From a checkpoint of a small image classifier.
Training: muon at rate 0.0042, 22500 steps, batches of 64, held-out accuracy 98%.
Rows from block 8 of a small image classifier, named by matrix and row number. Rows with one number belong to one neuron. Each number is 50 + 10 x the weight over its row's rms, rounded and kept within 0 to 99. All counts start at 0.
After each neuron's rows are labels from the 100 images, of 14976, where the neuron reaches its highest value: "strongest on" is what is common among them. Only what is clearly more common there than usual is listed. The data: procedural textures in two colours, tilted and lit. In brackets: how many of the 100.
# fc1: MLP up (model.blocks.8.mlp.fc1.weight, 576x192), inputs 96-191
# fc2: MLP down (model.blocks.8.mlp.fc2.weight, 192x576, transposed), outputs 96-191

fc1.180:28 50 43 53 63 42 60 40 50 42 63 40 50 63 37 52 70 52 37 35 57 46 46 47 53 51 60 58 51 46 56 55 53 51 34 22 55 54 60 46 43 48 53 64 31 26 22 57 56 46 54 55 47 46 51 50 41 44 59 53 35 51 59 42 48 58 40 53 49 56 58 51 38 71 68 50 52 52 56 41 54 35 35 47 51 48 43 58 65 41 39 56 49 57 54 45
fc2.180:43 55 36 35 40 50 48 39 29 53 60 40 61 61 33 51 61 45 45 42 37 80 74 29 53 49 56 57 46 38 54 51 52 59 35 49 40 74 49 47 48 46 48 62 44 51 50 49 67 35 49 44 41 67 53 43 42 44 41 58 47 54 58 36 44 44 66 60 78 43 37 50 37 56 46 49 51 40 65 44 56 43 38 52 36 47 49 44 52 36 69 69 53 49 43 44
strongest on: teal (99); blue (85); pattern colour: teal (67); ground colour: blue (66)

fc1.409:47 60 38 53 34 36 34 53 55 63 35 47 41 58 36 58 48 52 54 45 36 30 42 38 49 47 49 53 37 73 20 36 59 43 50 50 56 63 57 41 51 44 54 49 48 32 43 43 45 67 55 56 48 51 37 65 53 49 66 40 52 66 51 28 46 46 52 26 55 55 41 33 54 52 53 76 53 46 44 42 53 54 42 48 29 37 58 66 59 50 38 49 54 46 38 58
fc2.409:46 58 74 66 25 60 46 48 50 47 42 50 48 55 44 52 50 45 58 76 34 64 44 43 45 49 60 48 45 45 29 47 30 49 56 51 34 41 56 44 54 49 44 53 57 56 37 47 35 52 59 55 41 59 55 64 34 48 56 55 47 46 48 44 53 47 40 52 36 53 54 58 51 40 71 59 54 59 56 49 43 51 51 43 39 46 64 71 60 48 65 65 63 63 50 70
strongest on: teal (38); red (36); pattern colour: teal (26); ground colour: red (26)

fc1.479:44 50 42 39 46 41 49 38 61 56 38 54 62 34 49 53 57 42 55 58 45 63 61 31 52 61 35 37 49 62 42 42 48 42 52 51 47 52 48 46 63 62 53 44 64 55 68 48 55 43 60 53 45 49 45 39 33 59 51 58 43 57 29 57 64 42 52 53 51 61 46 36 39 45 46 57 47 55 62 35 53 55 58 62 42 59 31 42 49 77 51 44 58 58 43 36
fc2.479:38 36 48 60 60 53 67 39 39 49 63 37 69 48 60 46 47 52 55 57 56 48 58 43 44 53 48 57 56 52 56 43 44 53 31 47 22 33 37 59 53 42 42 48 52 48 72 38 49 49 36 47 60 57 58 51 49 70 41 60 60 52 39 91 54 32 52 50 43 72 37 43 46 27 42 31 55 52 61 49 45 50 63 50 48 53 32 67 50 51 63 48 42 63 49 49
strongest on: teal (42); grey (41); green (36); ground colour: teal (31)

fc1.368:57 60 53 15 43 33 53 61 47 45 39 43 62 52 39 43 57 46 50 43 55 59 37 34 66 39 58 49 52 38 68 43 34 50 59 48 42 38 34 43 56 50 42 46 35 55 51 38 70 60 67 43 58 67 47 54 35 46 51 63 58 37 60 35 41 48 57 46 40 35 53 61 47 54 55 35 42 52 47 35 50 43 43 60 72 69 61 42 52 43 35 56 53 56 44 44
fc2.368:41 22 48 41 36 50 51 41 41 58 38 57 49 51 50 59 49 54 47 54 48 44 40 42 41 49 56 53 57 74 37 43 48 41 52 40 68 47 40 63 40 51 38 60 66 53 36 43 51 75 59 68 35 47 61 54 51 45 68 41 70 48 53 41 25 53 48 42 35 53 46 65 45 39 36 49 40 41 35 66 51 63 46 56 39 56 34 50 49 67 28 45 63 60 57 58
strongest on: grey (68); pattern colour: grey (50); red (43)

fc1.496:46 48 55 51 52 46 63 38 32 46 42 43 44 47 44 48 52 50 35 55 61 39 43 34 63 51 51 60 48 50 46 44 53 57 52 43 74 42 53 36 47 46 61 66 50 42 56 47 51 65 53 56 60 50 68 43 51 27 45 44 55 50 36 38 63 51 42 35 50 56 44 65 49 46 58 57 33 47 53 40 53 57 59 43 42 49 29 51 48 55 43 35 54 42 51 35
fc2.496:54 63 74 49 56 53 61 66 25 46 51 63 55 42 45 62 51 59 63 36 48 45 61 50 60 47 34 55 62 61 56 40 58 63 52 64 62 44 43 38 51 63 46 43 42 49 68 37 67 53 55 42 54 50 38 58 34 45 56 49 53 49 57 43 51 51 46 49 51 53 51 49 52 57 33 49 52 59 31 46 58 63 52 59 43 66 41 73 53 47 71 49 59 45 39 60
strongest on: teal (100); black (68); pattern colour: teal (52); ground colour: teal (48)

fc1.25:57 69 60 48 27 32 51 49 62 58 51 39 38 38 28 42 46 28 47 56 45 48 38 60 48 60 42 58 64 58 43 48 45 64 51 43 34 36 44 42 30 39 47 49 49 57 57 46 56 49 40 50 61 65 45 45 60 47 36 40 65 64 58 43 46 57 49 33 47 47 55 40 46 51 41 52 48 57 51 53 32 53 55 77 46 49 42 54 51 38 46 55 60 43 47 67
fc2.25:58 56 50 53 41 61 48 50 41 45 54 56 41 49 44 55 53 40 44 47 50 89 52 48 61 48 55 41 33 59 46 45 50 46 63 51 47 54 63 51 48 53 58 60 35 50 37 49 64 43 38 50 57 69 58 56 52 54 57 70 27 57 59 42 58 50 33 51 92 39 52 43 50 47 44 61 57 48 51 60 54 44 57 47 50 51 34 44 45 60 61 51 55 36 45 56
strongest on: teal (60); pattern colour: teal (59); grey (57); ground colour: grey (57)

fc1.488:47 59 46 39 52 51 41 57 47 68 51 47 49 71 53 41 39 36 47 49 51 48 49 58 59 39 49 49 45 47 41 54 40 39 39 55 65 54 59 42 23 58 63 46 51 56 46 36 61 50 49 63 51 38 44 52 45 53 46 66 52 49 57 54 44 37 34 58 40 43 53 57 60 38 29 44 41 51 57 55 69 48 44 43 66 42 61 48 50 61 50 35 51 45 40 44
fc2.488:47 52 67 42 65 40 46 41 25 55 28 44 48 27 57 80 53 52 65 26 47 58 53 55 68 55 44 48 41 54 44 53 55 69 60 30 41 62 59 46 59 51 53 55 44 50 57 38 51 55 56 38 42 45 57 39 47 44 40 59 49 38 45 32 60 63 36 36 54 34 47 47 42 54 44 51 43 39 48 31 61 37 55 52 47 42 56 39 57 57 54 62 44 43 65 48
strongest on: grey (100); pattern colour: grey (99); blue (61); ground colour: blue (61)

fc1.159:49 58 72 53 37 57 45 58 53 60 50 43 47 61 32 48 54 43 38 42 44 70 62 49 45 54 59 49 53 45 54 60 63 41 62 47 58 50 37 56 43 47 45 49 57 40 57 44 61 49 42 59 65 66 56 36 53 46 40 35 51 42 43 41 45 50 41 42 36 48 50 45 56 45 68 54 64 63 39 55 54 53 58 32 39 47 67 40 45 35 57 49 54 37 42 80
fc2.159:43 35 42 66 40 53 63 49 52 52 36 59 45 36 51 57 31 46 48 54 46 64 67 46 46 52 55 62 64 67 37 48 56 47 35 61 59 52 31 54 53 46 67 56 51 55 68 58 44 64 54 61 70 49 54 18 47 49 47 51 61 44 54 57 49 63 44 40 47 74 56 51 55 52 59 56 55 69 81 57 42 34 45 39 39 60 54 34 49 42 69 45 49 34 41 58
strongest on: red (41); ground colour: red (41); pattern colour: grey (31)

fc1.274:34 62 54 44 58 41 60 44 60 70 40 46 70 49 42 56 71 53 60 46 51 52 36 39 54 50 59 49 65 58 73 47 37 53 60 35 69 59 61 43 38 52 51 57 64 61 46 52 60 42 51 35 46 39 52 43 40 44 65 63 67 30 51 52 49 32 62 35 45 41 51 50 54 45 42 53 52 43 48 48 47 51 62 47 46 50 44 43 55 56 40 59 59 57 42 43
fc2.274:64 45 51 59 70 63 55 41 60 50 59 47 45 66 58 53 56 41 69 51 53 42 44 51 40 50 51 38 53 41 67 50 50 49 55 31 57 65 63 44 53 37 67 46 61 46 47 41 50 38 58 35 53 57 62 63 32 54 54 63 51 38 55 34 45 36 63 45 45 39 51 63 54 43 42 42 68 38 50 53 51 58 53 52 49 39 48 57 54 46 64 63 50 51 39 44
strongest on: teal (39)

fc1.18:28 46 34 53 51 49 50 66 45 42 44 49 61 54 45 64 57 41 54 38 42 48 43 57 44 44 64 59 59 45 49 44 33 76 43 37 58 42 42 53 50 46 57 52 24 53 54 49 52 53 72 52 37 65 49 62 55 60 38 39 58 59 43 24 50 62 51 44 48 55 54 56 36 53 44 48 50 49 31 45 36 73 47 50 58 73 56 54 57 42 59 50 48 34 51 37
fc2.18:52 47 29 68 66 34 56 72 61 48 29 36 69 60 48 58 60 52 68 36 46 49 36 48 39 47 49 49 57 48 67 42 48 57 52 48 30 40 56 54 54 61 42 49 54 48 55 36 45 60 58 68 43 43 41 69 69 51 50 47 51 30 38 51 48 52 45 43 33 39 43 35 44 42 49 57 53 47 47 53 44 71 40 61 60 44 39 41 51 61 57 51 59 55 59 55
strongest on: red (36); ground colour: red (26)

fc1.248:54 53 38 41 48 53 68 56 47 55 48 59 42 46 59 55 57 70 64 43 58 46 59 69 35 60 53 43 68 50 76 54 46 58 46 30 35 50 44 50 38 48 51 55 49 51 57 56 47 33 62 38 57 32 32 44 50 45 78 45 45 38 51 48 53 49 44 53 55 41 37 42 39 62 40 50 49 58 48 66 47 38 62 44 41 44 53 44 45 51 36 53 43 46 46 42
fc2.248:65 61 30 58 45 63 57 47 66 52 54 54 47 52 50 49 43 61 59 50 45 47 48 41 39 52 67 53 64 69 47 52 57 49 34 47 42 52 50 58 46 32 78 53 48 43 51 54 51 53 48 42 60 34 50 30 46 35 27 48 47 32 50 45 53 32 47 54 37 44 37 44 56 52 39 33 59 52 35 69 41 61 56 51 49 42 63 44 54 47 55 60 32 38 51 53
strongest on: black (72); ground colour: black (54)

fc1.518:57 69 46 68 37 37 52 42 42 44 47 52 41 61 52 56 35 59 60 28 58 44 57 45 27 54 53 45 47 52 55 45 55 45 55 32 70 65 52 49 50 66 54 50 42 62 52 65 65 46 32 63 63 50 39 51 47 52 63 51 42 44 58 37 49 49 28 52 49 51 48 55 58 50 45 53 53 34 59 39 32 49 60 30 50 41 52 60 37 51 47 45 39 55 76 58
fc2.518:63 56 50 32 53 61 58 37 39 50 53 59 49 57 51 55 38 42 40 37 56 62 53 45 36 50 53 38 42 44 51 51 49 70 61 39 75 64 59 48 43 51 57 45 40 49 51 55 62 57 33 63 32 59 42 74 38 54 49 53 49 44 59 42 66 54 49 38 62 54 45 63 53 61 49 50 66 49 62 49 50 65 36 54 44 47 55 46 55 43 44 39 51 56 66 48
strongest on: teal (48); pattern colour: teal (44); white (41); pattern colour: white (41)

fc1.443:47 72 36 60 39 41 53 46 55 59 44 58 54 65 53 43 51 51 42 61 51 42 46 56 44 57 39 42 58 52 62 37 38 49 54 68 65 59 62 39 43 31 38 56 23 65 58 66 52 42 45 52 38 66 42 58 49 44 63 40 40 46 45 57 69 42 52 31 45 53 58 50 46 40 50 32 49 59 51 60 36 49 56 71 37 56 57 53 47 46 54 39 47 37 52 65
fc2.443:42 64 50 47 41 40 39 39 34 60 51 45 37 26 29 44 49 72 55 38 47 42 55 52 70 52 45 55 60 60 40 54 56 59 37 43 51 28 65 65 49 46 56 59 53 41 50 47 51 64 50 73 57 53 62 49 45 43 49 45 65 50 60 60 57 43 47 46 38 51 43 54 54 64 58 50 33 39 60 38 70 61 66 32 58 56 51 46 57 43 40 42 47 42 67 28
strongest on: grey (47); black (42); pattern colour: grey (39); ground colour: black (30)

fc1.516:33 51 45 44 38 54 41 60 69 46 68 24 59 45 50 49 44 50 47 47 57 60 65 66 26 55 47 52 57 53 64 66 29 48 53 55 40 45 50 38 51 33 54 38 30 46 54 55 35 39 45 62 53 59 49 62 36 51 54 40 47 53 22 54 44 54 40 54 56 44 56 40 71 49 65 50 50 54 59 37 70 49 49 49 48 45 51 47 46 63 59 46 55 50 81 48
fc2.516:58 48 48 40 56 49 47 53 39 53 39 60 46 48 56 47 65 50 39 56 52 30 31 41 61 58 44 55 39 60 41 26 60 44 43 51 42 59 43 64 52 62 54 68 69 42 53 45 64 55 46 20 45 33 54 61 56 52 62 55 37 49 61 48 54 52 58 51 33 48 66 48 34 45 52 59 58 50 48 57 24 59 49 49 63 65 53 59 47 42 30 66 42 46 31 52
strongest on: black (73); red (53); pattern colour: black (37); ground colour: black (36)

fc1.551:47 33 42 40 47 43 56 36 47 40 42 35 42 47 49 51 50 56 51 49 50 78 58 53 38 51 39 59 36 56 50 44 50 48 55 63 53 58 44 23 54 45 54 45 55 68 68 62 38 46 45 48 45 40 50 36 39 51 41 35 47 45 58 28 61 34 43 65 52 52 65 53 51 36 55 35 49 47 37 42 59 56 33 59 40 51 49 41 56 62 49 56 56 53 83 40
fc2.551:36 38 42 53 44 49 54 49 61 56 40 54 53 35 42 58 44 48 32 57 55 63 50 70 61 50 31 46 53 36 46 53 46 47 54 60 51 74 56 50 54 44 33 47 45 60 45 48 54 56 46 67 53 40 30 45 53 61 57 52 57 63 39 44 40 58 46 51 55 53 45 32 44 53 54 46 49 40 50 47 63 47 49 56 55 42 47 24 52 46 63 63 52 46 73 51
strongest on: grey (92); ground colour: grey (68); green (38); pattern colour: green (36)